From a checkpoint of a small sound classifier.
Training: batches of 128, held-out accuracy 100%.
Data: trained on strings of digits, spoken by a formant synthesiser in many voices, 39062 training examples, 29.2 epochs.
Rows from block 6 of a small sound classifier, named by matrix and row number. Rows with one number belong to one channel. Each number is 128 + 32 x the weight over its row's rms, rounded and kept within 0 to 255. All counts start at 0. Numbers have three digits each. After the name is the row's rms in percent of the matrix's.
After each channel's rows are labels from the 100 clips, of 14976, where the channel reaches its highest value: "peak on" is the class under the peak. Only what is clearly more common there than usual is listed. The data: strings of digits, spoken by a formant synthesiser in many voices.
# convs0: first width-7 conv (model.blocks.6.convs.0.weight, 288x288x7, standardized in use, each kernel summed), inputs 0-287
# convs1: second width-7 conv (model.blocks.6.convs.1.weight, 288x288x7, standardized in use, transposed, each kernel summed), outputs 0-287

convs0.188 080:193145151116117134105102129078087139125112097127160101177108161133094110036126099125157117158121129092070130160082108214135179112106167176130169121120129180152129133124135142150091084092141115059108135125085142119133081133082162110105166093179139125163127147100134214179119112114092088078152156151185046149117136157135097104109100087044113121122154089139138125128147104125122122099114118143193153111100122114097119211131193073097080139130116154118130124138164106147164130155107121097185139124133120139104142160107147170108159108117124141125170157146225107120154210125137143148096159149135093127120195097135135121120102109134139141132104096150097255089111141115117155152114147167137125111107171140130100082127118095119074053133134135121110078119133106106111147115140184158126168149166097136133176088132141122072138143095114134168220131118125149127132135107072179146
convs1.188 104:097140101112159095146130146113110105120111176157175104146109197140105145147087155152115134075178162144134110110126126103160103137157109086170188131132153139153121127114150194105105115050141127142113147137113074148087072168107132134151092166160160186149120121164118126129125144163160155138145138133056092132144039127144136182112175145103127097126105101094154143119135140091112104128174071113136149173150084071107119081045123149160100079075125105132066079148131036111105094123136131140141114129128103094130090080138098121082178113109062117122115137154151077185137023183188115192078118142098177117137118156148122039127129135143131148116161077101156108096102105157145081097127126071166106079173120112159130100149081131157096093124148131169129091130112123096149044074130101106154070147135101087107084123135173077207135109130130174127183107130102116105097105131150118148
peak on: /eɪ/; /u/

convs0.239 073:145110145136169131155104122085123133106165141115147106185078150146023084091128113059191109110159106064140086082091149168128160120123096154124105117158122126164120212133090121133132105131184140142102143141182056150186103140191176087115105131056197182184138069147119096087122148122134101103134087050203136119103091126128099097143138084063118132167125144143100117101059114162106122099134135139176130125106138111128116128136148156148147119112140101101088194143107135141082091120106149100153106122113109135111169161133165096149111117170136106129146199172162080104117175111101119096125109085083127158124165140129113137100130135140139200126153159130115133118093139151116102129169120178093133151132059112125130155139116134138122143178139067169180143213167116094086115147145121164122087121120126149103103106096130074050129116106097202108218126106181128119182111147076162144
convs1.239 095:136103146162181135158126135076088126092119082082204146151150143175062162095111074104151136077084141185118137105090099166136114148077121155092139084107088158089129148180164167152137196104132139120084156135175146140087189154105082172137200130111124151168128102195123152101109181093133151085172127154068116096119150144148093134144190104134123140153126120125141101135130130129123126070091127146106046159177085104045139149051116062109046113141159106172078131088104092142098122109165121154148157173164156086168193090188147105117068156124081173095147139168186124133141090204166127142118120146138130126112108143058092115123077128116152174143145139151172104116138107081133169104135163060097169159127158132133103118108134161090059123104131150109077129168101107148125156126083122100080119133119127073162140148108120132180125133143138165132112149117127125133086169114144125132
peak on: /w/; /ʌ/

convs0.158 078:183106141121154128145115151114123167154153166133065112166071143074064117097107200114195111129193103238119090023150167079138135155120143077167095160137126135155061136126134154150138119173056132089122098170153027136137113108138097086121131115093138119096129024137117189106163137141120142105129088157125162151106099082136140217094103067103111120123140144162141152107136117146176116103106144158099138160189110142106075100121221147120125148137128110133138160117014098104076155142139153131172155128148125126142144121149082128098157141120082135165172102137187122102145083116145151090125130051123118130180154120127170147167084106150135175162130113120110132155120107169134115099148165149127146149130160130174127171141152123091122154091137149142132127155139119163122123126125145159140074102107136161149169101102080093142125088144127133150031134127130117125145105094115150167
convs1.158 111:211101134146103140178157106143103113095124147113123136169135132110105197183105127100085093125096213183103094089097088105108139157132099147108098138084119118101138106179157124124106150120189113095119130124127181137075166092167188135126140110141139102189172099083148193018148188132095140133064089061121199095163044100115157083086134096147140139134115143125088148112124125128146148115117105173097125130056103177121083116129106113114148142141106088103135070130031186093129151114117164122137126140119111093158120138131151153135109116106136112115061159111132103136224158047076128157129132166137092144087075096158094085094081129100076094089119084110062133144172091086069088170154113125110125107102120088140132154159104118139136110180143115100117139133109121143121140161138100152093100088172113145160131117079044092105136141160133119136104153131136113124127158113126147104
peak on: /ɪ/; /aɪ/

convs0.27 109:151129086182144155145171129102109104111115139116129116183137212137133153126145211079085160133142132126167138091101126079129096139094125127130094137164100126090111132114118093104142152107120158151163086089102169160146135126138062103095113119104054143146121149082101167147146113078072077157069113079181164173104186020132165173164090108147117155119162165122129132172133166118153125094176135117142079141130081075123110144122126083114142154123132090141134066125118112122110142176143124082178096125147155095100119096122120143165163120083170125105095077114111166121106142184153112146113145081178148076163110172163200111131174098154150093211139140169115051063196188170147150148171182084122129142186127153132169102135099138117104099138131135134110141119133090095093121108131122092093127144162198070117000133137099147101121133111109123152138141091129126135153130121145100158
convs1.27 098:172122172102138138139142169109130136185113145135109208212177116125157116088082136140119171117126126116122099174158108112137140123155148143160116092170142141148155153167132091159102118089185138124115138118135067202142075163153133137136106135120131191096155143067156131240155136110166159196143183153119142102106116162107079121127119174150153137122143128149095145141133134152135132109103088109117045127129129127156083103169140128144105130167135154146160128139094114112158161127127167136136086032111056126099133129158078136111168100089103093078090116138143095113159084153166157074086109056106126130072096085111107091109123129152105097113142085186103115042167117111136176102114199192167123128121119170064119108130145137152180109103100125127116131085120127160141113147132155168165032107166152162036114160177156164107113139136129140078167150183118162164083142155158152149
peak on: /aɪ/

convs0.148 063:080123160120148109166093121158119096137122089117195129142118159150140145152157101180180141118091138088172169000130156112126131092155092087144125101104142165106179119083179103149151181168106111152129118121130109150135157078140119112161117101106178155154161076146124142092127122101054136106176095094019125146106073148097117128222014136066123135142126149119083119110166101119203126163162129133134125101096199141148089169123138157171101100099101060118163075144153125119190116163100113123135090156147154135128151129138160145066152145110135134114111068167113099154176198141123139131125107115147113158163148167127170107086165122131082095136130149162121000139161108157134114151116142123147137132104154122136105117156131159142167139109136153079131147108127165191143133118120100140121105139108133124134152133137122121152106145169047102162023127151119133108104131134140105139
convs1.148 112:178133115159147097140129146128078120113171078127153150156132166122090115141054113081159112093079165174115076116124191133157147136152100108133110112132162164164133085130164147132098237088108082104131149114121107150115134177156181149133124150086177172094082142172115100123108118136142120128113046110112110149122092142080131131142119120079124097093043097108126133106086125062091096113108080110136114083181111093122144136089111115095112124170129075141113173087116098107121188118097084094147112129116126130162138172127151136105110141082171119183118087154092154182120156141155170158171177075175114177092059066123063120096082090095096116091094111138088205092153095170065104154104065089128175109053105150170157120108160170149080143127140122143126093092153103159063137113100118087089057162112123151161137094116053082133099125129138101113130138119093135123142117139105134117
peak on: /eɪ/

convs0.25 059:168117181034160180119139123113147144178175111139213159141132094066124133094152103098147121120108115105166184022098134127142123101063146109117114175114107160134088101111100148183106079142093143121128094133095115111161098120141146113146154118139114119135164172164149150111106132117147148112136143149122131097122021165115156120114076083108135152146134128122146167118145106174114126112134138145162109136209141113115152103128163129156131161119064139121136171136150120122198164142125155141125134117140121163121117089119159216113116115058132141161169210141178139080179031104134127059153118095106137113116086108035137127151114074139152151137180131118111237175048130168135091145090147165092089140164126111124132146097111115156122164065117120110123151200128123192119120157158167141124065118086105180159109109112158106106103118137137102102122134131077132108151121142146124174
convs1.25 127:131111104157156165164155120117121129133122164142123140114081148152055148144150134121152136129121144098099076105114122136110127145117127138069148102122142140146148124165112141152075143125155083088086094145148083104053170141171129178175122123147085128146117137126157163136116061091096121186115122094116065125125039117105116102109101117167102103080106118111135126133124136095124110069130177126056155105172120127136117144155098134149187125144128049129102129135102112130107135111127152144149182167125162193171136173155121138128101171197198172144110199153117088151215143126128180210141149130140122176071111062123082103074094131117002061074081112081092123163146081108098095137194168087103158166122151158177095152130088109148055197153114119117103103165118110123123132152125082098107138114125088113189125112116075122119127142154160085093117127137110150123113098141070111133
peak on: /s/

convs0.238 069:222141114178151159110121150138147103112157106106138117108160175127140117067118164117153131139147143157151073094116116150141128104093050081118068113130088059111110094110108165184077117125117145144120158112161096121074102147140151154103180141168109139115131148096125125139138125134142120114144168155063151126166132109101185173211116167178151111087118107136142115131128103071175091114124101131116145142165111139124075178105109112133171182140131125097139162127136124131205133105131094131057148126136115156108134088156073170122139128108117113119170169098162151151157155084106146082107110129111141147112100127127140073203155161143147182137135177135137119162097114133086142075179134183151119146149112130179201128108152086043153126030123121185114115166179123071120153153106109157121111086184100169113175102110127091096117085132106109098024101096104215095115097149092199131
convs1.238 089:123119141141077116162158120147099133147125150168128159097101128139105073102090194110109090135116132121079102116156151137126097153106157149161110152093141109127144089115089139094084125018177111078075118146107131156137112171151108232202102131111162121157136140113158161134145113158129131129166066109173126128111075145093125113127089092138107093102090092111131127118092109086101089113126188129087130111162104108118120092104126107138147126089065056095125076164120083075102120095116099125117117078155120146124104146114176120148134088169150113116146185126073095124159125147139172202160146127208107165091090076185127156088087132195046126091104091152086196155149082113106080106106074099085145110087131069185111118138120167143119185154170128122103093190167140187136110111110180102144089128189151152131145121138127107149088119076051075147123116128116095112129104114138107158
peak on: /s/

convs0.31 115:166140100184148132132106090174104164149104161127123100158089157096194081124156128159110135147147115195078089029111114151173121150104123108139128175113117144104119126142156140196106160171155132078143169128137124122173078113121176107131119096087160168119108147129126155167187130114157146122131077053071076083084157075137140116103097058134161074128118143167132154122082136125125114168124147150099149156109117156159148138154053164072135101160108020160153141089072077129093166137125110135095132165152153138146136096127123107094163145083171136095141096145072100087094123139177141138166090130092160170160141143123131035143141167119165125136109138150230036167132162126117159064148152132154182145151087158149103058125097124099125136188125152099102101110086107123099126107116170096172147126087134125169109116151116125150153131107152096151097153149123110136099161152129199159
convs1.31 091:153109148105178142159072206087124152176148123174117126165177119118135160099114093142098129039159119100166073122141101137134135206132137109097115105091124144141103156084086125129132088140162088131134134100055152080133121125101044114133105114100166151135180099058110167106093114105151083117096144192094143128122156202097089145112111180167147167136137151149107135124131099152130148152129113136136149193102188140061112122107133119102144128165162112104147135169128153121136185125103111102123166142129139119153178110126161131111124088133096156138155210114200130151167074113144122120092107000122085101143169156107143134141118095081170122138129118082130100088156097142190133088100188101148144118228159109104086140116177158179210128126134112095088094100073147111132094127093083154120162124131114144136086114114157080120140132167148170140104126140123151151162145130159155155
peak on: /aɪ/

convs0.2 072:083137165100155122157095111118130133127125040132185155168118212121052144132104166135097131152118128063123083097149122086130098090087064150139148129172126091127162106072144177132144181126127129182101125125098091149071129127179124151161125102204106152166124030132161130074100141164098162156176118143050135135115122129110144121167132131198176132102153136128121118132144116143097142135151145156153130093044148114146102119128137107168110118161104146165164129123099094105109105118137074149198127151123160113155114118150129135096141133199109133154168133135111121071137105167150156163137148040116124174182173150147132173149140092125129172151120123129141135093137060157085110127091095131096143112092119124105092113122128129080161162081155048172088128159123092211114142087133130100160132116164138081172063110157086125229171124079135136085202120126124160126125136097143074119
convs1.2 092:175137118150148142113122086152120108136164072104111123163159123142088130226124108166147103189091074140108142105128102159113124081093129124140152156159106108124099146183138154098141129122068136103125116130092051115101094138108169130143133119129162088065122148164081159175076030048133106109137070051128107115094167086089083057125104074084109053100151076099148140104097143115090099130088150113096123061130126101165124188130086099148146115152090116131130141126112151125118114101126116124122155097148143118099130145126126112149075153074164121104080158121054176095091136147109140155156139094154104165139135088174125124117123148071118082115064099075091187080086135113159089114153184129037089146081108085168141127110109087151136156166102108113151071182105107154129077145134136112096138125180119060111161136074080140147142138175109135105170113134129128096089124166082116120
peak on: /eɪ/

convs0.229 096:199126160134144097103143143093102121131074142139202143134160144119126142114147118139147157137089118161137137110147163112123158088136142133160044151154128061152139120136136100118115232117158143055143195070131170119119175126177094086133112125116186097157124040161120103147128160109120126119180158088035094129145150115094093080076067123092143151152135167131138144173108126109085158147126129137208100111101190098115126181160113125097138162139147184118122071140130130125157140120131156127138092145133141134118127164151174083109126110124122134198093093151213134193148192112129129152103124108096173128152100141102098127140113120115082139131144096135129158108130145089103134101085123099145138110156152115093000130141159153128138088071116028160080130128143135130141122109101123098117155028124122158170112138139202140144106115153098098161151106097127103147140133135141140139
convs1.229 100:119102027112083146116080101128132121117226145104094095153130100103126114150121168137154137172168160067144144126087121094126143112135120099116130130098135130131143125098129101093101087147178120083059113166136000141075090124200122136165174156053130179153091048162119149148148204156137120170129172102148154140203122090138144153161146181142132144163166134135163095150145159141138146165157104127146086148106099135137128105149135122166155138143132014120145078101169156102148126109106151127097141105109120156084098129175099123137123103182166110138154121131155077104120148098135121094122109090116141117127144145113177068147160170164099096173190114176131118144141129119107093100134064121124155111185152121114117137230131107161128104113167114124121122155149137106135217157116142207172122212136133150138142142171170146109108134126145153135140171126135113113168137100139146090
peak on: /eɪ/; /k/

convs0.211 078:190154114102167148156161127186151125128142179127105155077248069145199122158148154123150142145153168189100127119163104083124135158142154060119042097091092173129106155160130093108095099128128109152127124132165113105155132129097112165117107152084144104159145151174114170087108107132114138128134120170097079107179042141154134077137089166111123104115131123134123107132147098122200124127106146163161129157122126148129121151133133147131123097127067047166113067124192125156155122098091137112094150121111150120142131143120175113078082143180102121096111113152159126132105113074138104154131106101140112152185166136188148156135120144119116096151115127108130216173107128081138137073213103069103132143148155123178198114090156106186153109122136141163152137130132150095151077123126113100112139040077103062103194081088128089116103107184130069157206109122108105094141099103143108145
convs1.211 105:131129196139124089117129105114153120148116133121132165147107132099155132103152115127156127115102107121175125155178126116138071200150146126143141135122168156151163147150128111153119197171114088067142168165120178130191108115108085142113146156115147122089098130149112061088108131134086148078137118073131129193146224112141111140126185093130132124146163116127110102121098118100131126144119026192107223126157107102103182136141117126149211164137080102112150096110129153155139123158176105151181114129123126084107105064121116095102114123165112101140081114129086101116053110046083123028116108111068113118120144118137165142116124088136102135142125191082076108174170153168173129204045153092132044156158127188118128164065118134118105157161099101083130125132137102110115181102142142130151208128080148110197141144092122114157104136127147131163097146140134137159143144101092141115
peak on: /eɪ/; /s/

convs0.284 087:058120205111128082131145152142144111112118183111081165162141209126195124091160155131111110112083119147124214163099133061132131070079115124137129138166117079125183080122160160095133141128185145101151166102119109130135100093154098140149176133165167117153123182141119131080122154119127130137122117086012141091152153028115167143131089169034159146081138131140126126125174143130126106194143115148172156199142118103148165088154089142173156150155139077112111103159184134081160125159127117116100123153113111150157106186149117190098122117200135103109144149160161114131108136094131132126135127132115151152097106129143117166143101070136102114128132119143126069087109135142060137109103088085131095128119147129137113091170139153110115104007131050178106142089108141152174107157146132112162178151161122109125072110110105164223148092125124147132130126112092109096128126130110116114
convs1.284 077:095158132067116131107115125143142134153132090123100055217073163175166095119148128173105111125161053097111083141099166108116119073139138118151145126080109123082081124107154151168141165115124108117193114146116180152132147153131145161146119141080163119174148118106142083120127071182148103100129184160158111143177151128152159164138127122145109102122145104130124099122134137162105115190095083116149064126137132149019121150022187105098146114127101134168086065113141105138116120104162169119063173074125107121103129116104102160103104077091050117124115143205079125123152108123171156159148168120132166157142140138124179141142135132157145178123109154156081204117101153110169134151181255127141192127099135178143143150140174150157156076167146081157120144134147147124117169121119145125174087105117143178103136154144106170164119076134118135077139092125160117064119118119139124145
peak on: /eɪ/

convs0.66 109:107134121135063120087181112114036141126133255129099134058138162141009119074145211128114160144080169226122121163136139172144158149080138136136063120141151148147120116154109132181186118098074091115138151142086143143110116102139180137133124135109177145122113151143135190126076175135096157137026100159107126121115162089124131143110108066144169167140110136136136145129177153134145168128135133139102133127141100077134121221129131131128106123127122066104117226143142133147129141085145154137138155139119124138068139066146105128143118153118129136106087135128152097049080202142114123109146160182151115109129105103119148121108110111133151141137105100117133188136125127137131152123086154185107116108161126122092089117167108135125125139064150107129076139199156091120094148094090197141113114148128135166136166103124130116108166138115116109170166112121104057128094122077088129096
convs1.66 091:122088134106070145133163084075178081126123080102064126107057116104126077238121164136126170130136159210177106132104152180133153142135162102158097130115102127136133168140178122135142080124166135190132129155132095127137119104105126104127115115198091128112142116179140134212135164114134179057085141090137180132129090075101116097133118166180156149141160131134129146155144136127134141114185157173164175113140181115136120117189131166139139131126097091134120140156118170137121135138130121151157109151090132155140155132127074115141146094141124115152136043045159152073147130125165111132078111189080117092120116148172177138123127140172128187135142096144161101111089185069147183121162119183182161175123127154088199172126147126163176104103110105174160111106088122148131186114166140181165168106173146174063065133155139093086178139114155093103173132138124098126115112097091161125
peak on: /ɪ/

convs0.157 100:135100092129060106133150117143116093112066130142117141115089172138206143132094126080084140113103102116130110081134126118144110111196162122150134121098135098135143109147138127086123091157168136165136126071130255139131118104098064119122059083061043086163131179162091093095114120130115127117121114073124075170121143132083172114157106131147112117120163107125125137170114136166097128092110132151077165147122109117136096145132141081162150146146136124114140000126176108100126113124124115127173066146148161162086131093143126155152124107142133133122154123122117151171185255156137173165138141074155134187137155158110109114115167141180137139138146113153109062149159148153130187158156140128176150107148139119110079130131129153113123120167130104136145107145077110116128151124174151176158166140110144179153067166164212168152118115148075078083104133110153087104111115076121081142
convs1.157 115:139165147137100120057150108162177156146182150154106170133122152079131088149139070147078163146090145138113166085115116156144139151147132154124120136167142106154133150144089125169193109180173118196172143115145067064082105100125183200063097121119146117144150141070114166165112136135117166099099136106149099137109078073121097151044147169070121121079097113110093174126084121126106114180127079177113129076138032100117183125101117074142171158097145131126150168099097166136134179138140134150197103106132136095137133144102096113151176107148165113110088110151109170101123097128113168069129130106138080153116096105069138132105119158155132108130092106191118113123159127073123159149134125163137087128140121140099145085128054127082104180138166093098130105065118161202115153150109137134101128156128126106185147128138110116040057094119082114090032105103115146101159138094156118142
peak on: /s/; /k/

convs0.172 107:113128175099149110133180056142090133130124153141076152090170122108054130172109164192152120145089158158102097043143145176162171102128084118159056088120126131158172103159103155120137098111098123114123110128124152089146167132128159178118159188159193139137104088123140178161128131118085181128059183106039056088103107038133099019086079116124135141143094138114116132145130110055112160153124119141105130120054221092141085150142093141149118166158139086143115121116165163127127134085095124143141170145157136147165138143166192186158137116107121126094118175119159130126108149079128130165121163138172144115109126145198096074103154174136164109090158146155106102114111125127105152112113165123143138114111105116142189065063106121151116088102111125084093115166160157153145125120125161163161157136073155145123071104108164077101149156157109127181112136147164104151112146149125122108
convs1.172 105:168118113065110119107114129111129128135088118123066098127130126115113104185119144139070169110086194179159128154101158069151113120128119155172047074133141145118093112090124116114114080173111103180185148148134101146155091097127134147087072075094135163099110132166085179156103134140192129128096154110156163124126146138089121112129067143167140183185177171115100128116125100148135146167118122103116177156074069161098085092069143116131101067175129124076096091050095072116155118074133114126145124131105082097087091174117116073159152121137114136111085040089174166108192179110064161086136138139097128172115178188140166157146122128129134111102099196187119123102138146104180097069148181138059101107090130122100112190116139133182103130114143148133149114175105126097116143148174157164152183109087184172098107137120121120072161126157135095115122118122118127121138105139084146096
peak on: /ɪ/

convs0.210 124:201141130099147156111148116097127138126176127098086098135116158167077124082150166091131135113155119072125139062082122086125118088059069078108117061128077097096176136130100141104094121122209146167114122132103217139125142158145148115129157150123126085152141133144137129218100090082076118154088090097155119112131077069139111131176096144091112122157141141143115124135143084159101119143119135117199118129110185104110120085135171107100138131103095125115104025154173122134125125104119177141162132134113125132177125080134133189176138142184077123141115152114105124102119108128162143122096110127128075134133146126223190137185140135104153190159151176118111231165123158157157109145170156170100157152131107153185240127142126105143135117086128088193148116102135109099115078083150098151094083089105121119097147093082102085118103101120181104111141115131099132105161094160157130109
convs1.210 103:196168119127134113108124150116108122142109141109146182130140181096151114134084190161073204122071125152182090128160125139168122182119107114128106101183131127142161125113121127153155117105079116093129128077112161111105202097100129144143151117108152127135136144114163146159089143135114136081138152079095168108105153151151128090123163119169125145124174129144154114108137130146116136109131098179134198118142074116170193159071085133142059141122173140182121107158122170138154120174186130140202149134164124103103116094155149113125137109148121144138112071152183116106072105132125187064122139157082130196093090143125139110119073093114112154128158144099119053092126082152145129107158131070160066159153125106255129149165151133062059119082145144088143091042110075145111159141129125119087231060110124118132117150158133193124094113130109104131118120107168112108108125160196128120
peak on: /ɪ/

convs0.20 106:177128196179112131189100131128130118133098122136152099175060114131209111098137113111111133107145130137196108105137142027142106141139161146130157133123136108127154130127122091182168213128100113038116105143120128120175076114135078147119164117143109127111108065116131068139159142133117140147148101109097201148089147131141153140167148127128105107137131131111157144130105166106069147080114147147109097135144120138131119169122102110115122117147089134110103226084104104127091122080168114105139109157127114108121089153106125073121140129102140124113134126127167136158136231158163107125167136255118174118092118148089187097162128136139140132116125094139112054149128201175091125134074131189158156131088169115139122152133131127125117128162138140094100100143150117085157180167138138072146179149113139093217045097117075109163118118120085115105154126109063119127101138143117147113
convs1.20 083:103109129079130132121099163148100141182068083167099141184075150123163152138161110170087106135187109128099124141111109107144107046116083104114154089187116147145169101069093104121104195152127119160165169113133146142130123089112121116152102119123145163095167088059093101153130153117149186140129123132040121124073201088118126163148132166140125173164175132149117135135136102140160147182130053167081117133080160081152102090114121099126117137144146148181137149089147114158127157180145134169122138085117128091118088122138106187162110130136107135124240054108147134146066106103153092048099087191060171077133154163197135139153143155103140149134148171122129134098125058144178110095150155077119143092174128171126128152119170130118112104100108127168138091149101096136149058114121140133125134166202151129156130159198126201116149116147094163154171143142160116127116159130105085118
peak on: /w/; /n/

convs0.221 130:138141125138149155148109126127127120144118142130209097118130052138195152177122126123141138120169180116120133181141111131110111142151102133116066116162096167161150162153119139105081143116139065179122074163115241106166144152103194177125098092157105167120141146143115140132121112124131122136092170099152104125147106188156122162104145123171146158107128149103116120119143169141152110090112121069113085103171130142092116147128118139058100143112079136124102160127229117115102127150140120099154140113102081135085114062111115134127087114141051130142133124142168129095158140138087104201151114147118103123191150175164127099073080112093079171143153119147114160130096106157100121113133126095108083108134209148109113102081117111150174119225105117121170157180124078161130106110111146173097106175103144161091091053114206072088134112110083171096236109135087077120114086118127088089
convs1.221 127:148115152195089147123139097151120108088130134132114143143106156112132148188112159130154150206111143107169150171181153156104127122115121163136104137097116109130161189162145138129109182114082233108118180148181167143115083130134117166171130222146083119150099170170124067105158157146126158111144118109155087150147118143224160144163093074107111100116107112134162142136128144099119115123116153130138157090163128131061121100098107123125127157055095150090144123119142098143142123109085204093134160127131127115100153123092146125114100159080117122089189061146111175106059119088066106107143131121088038128130146142154154206128107094122139135120107160093110100171138054174135162111059110098110093175132156154136137123093101139116143110057174125122123098200146163141126108096102094085102223134085099086135100124077193145137123099107111131159184095104114142088101086152118107094
peak on: /aɪ/

convs0.4 102:072079171117128080135085163118134123106175163096160104174120147133135112180116114105171098150129118133135132096137138146132105144144115104145085128129052168095145192148138131098120182120119154136118087130111082139169142141162136077108079120121141099136134153095103109134166134130132128166153155140111063161175060138176183129162132116103157100177130142124136139114125087085150139080120156129145129127130067161099140102112201103116111080135082151156121000115144132088157129126100112148072092135144142134156109146142165132110191110151146123130158196126095200102148186153148098179072143011171066118161163201143144130180159131157094108157145093176103082086112163138083140105111160186156097150198127116145159158052139146158123160148107183149133121052149154145107099106111126110138188116098138106099093088098124066102135141110079102126165149158135155147108150132110145114
convs1.4 094:143157115138069165125148138116130140133142153089162112138088148148125125106123173100106106083155143121059155135129163126160105131157163088136079147150165143128110096130158119131102127205129156137141105153132136128156096103118121152058109103119163189088053203202080151189124177054134122057103112097189147110098166142138069128146121147143143139126111131086120099073149103102091122114102117093108148103115088173138133135078120089156142113177117112173104161174134158124105108155165068105089092109093091166088132066176112141111078154144131117078169074122109052105113111073114116055110112120117148135087148136125130188155108130120078120140130198179076184128119123086166198095134112177112160163109083154128171179110205156069099175094134191098158123161116129117131161130188099153146153128106108080142159138159131174170135141177092153145146156125133144158206161133127139135
peak on: /aɪ/

convs0.9 084:199130137123147149157110158126134128130138105127113121120118215171150104140121182115166094139156116139094065137100132117137092088046113177118110111093077145099165156095135132135148131100116154177148104105049112146153126120129133093139085130167047117167123046117112083160134126074124127150098136157082105126101122175084101112118186086136141094161120125126133193109147097104068132141123115118108134120114160098124105099132136103155082067175062142128141131089123123094075154152130139114144094141121134130192119147118112066107159147156152112150129112097107089150028085133168127154183139005093173159098142163135123135169081142135156140119129174142175193125153187149162152120109163174149165128158171205185159173091090122113102127122145164191185107169162097120150145099136104106139180164128159117187092118109110097154129139128157084100097138132080116151165148151073166077
convs1.9 089:166139137084158155095138148115198110144111099094104113142099108164152134066119150120113106135170078119108187114102174132134121092119114150133122148148106134114082138180058103132158107123134153094147093106082143080145093037051113074099135120115104092060092110126061102093098133078157121074139125136064153114113128111075097113143095088125120129141109122109124123130125098122137129154128073113095095100098090178092151132055134137159083107167132167111118142072128134081157137091114133127084086118077100109105090150225142110099126080165109074121173178072118128118150164129163082093125132129168179095154155146146157159162173189138106122131118126148142161079115127038152071109211176162112249134096147095147140137172117158102188106131142161100099164146131121137145091138166140131146187110154126138086152130123137130205111071172153136146150116089135111088132121110125085135
peak on: /s/; /f/

convs0.242 086:204095089127154147120092179104138126119188113133102155143134104159170155069148150054157118125216162050140075132134131103150095196104069094145129103091072087070144109125127086122136145134204143192153160172145161148143111100156092137138051117123115125117138158144122083137134132126120132125145037116158166152139164148112138178240148182099099174115115122141156127137120130170167116069119169118160140144104131144133139158143094119095184096134117154124134136111107111125134094126140141127127182153119140097163083084147101084120161121134132130115163193091084113178125223145148124121116110196123087144152151150101138153089131143158132135147132153153056048120160099123137113105096149150094107128164077124103183077095140128153159165120141072135131123183143146112108102124120115133152144132116186097097167102131072092136122097127147015131192153119082101104123141123097153110
convs1.242 088:139111170079102141103179136160137140116103130117129144155121093152153127136149151088131129245114117131160109133117139145130113131121133116129155134142127097153089115085192110136110131126176143102048182178172135112113135154119109138236159139140137159172140138086146077155141085116123151087131101168087099134101127161158133106156133123108116119121129128129125166124131145118114113099127160097155128141120135076162152049197162120062178140122107121180172089080163077160124147164174141214168111112185150136155102134202136106131148142143131171058136098145171150179055074192159120105088125114179123079149140138135168120157143202155205118134155115172199143100151160023156143163163062185135168111163174190188105097130172095179086163146106111178108132092122123078133142150178128135135141116144152153140166139153150138142159130134151123130154107139121120116137097134106082122
peak on: /w/

convs0.135 114:047111208167163131178070105106129143151115087146095163090063084184107156126147094170074138180116132066147100087135147148176116158112137097132068123132163148134174127137139158133119145125144120128132118126130141147095132180148096137123143148124106154144113150118120092111116142126181160137114122042106184117120124149140093074180102179120162112092133129126150129115098148103128142138147134152117186114066220080148105070155139142132188121155163119140153106129179134123141095126132144137145131146131113123114143119088143157113135128086136120107107149159032123126104129118127114152108146093131101168138108134072096160129166116150166139094153119109138000112105131119141137133067140062144116104077134159093104116116122158100159124243147079105167136192175131179144157154099143128153118121083161133133107164142129168117152116114167084046041142145126126143080133144083144125
convs1.135 127:150146160209127234118137168137123173171112127153075140117165160103133089128150135122095194135131126097096144117162150086154100161131149140151107159184139106127164093087135144160112105242156059139050073071080077114153181086129124155120116116125177145150139137147155103172128133099143075117099143126230177126104048111132134163110111137152139132108148153139157168159144134155152147132156081150140141130112152151117127146099159142107164154146136112198168169139079134172159175161159145162133113114131145114102169100146091127122127125084149127111096109146106140069115164096101107088116111237132080114155181182131147106148152174148154126134113173126160068112116146147177138106186169123149126188139139173144123137115121116120133176097129099073122119111116126149124144171146181122142151191118180134109109163153198143060165156135191103130109166161125127151190158116130133172
peak on: /aɪ/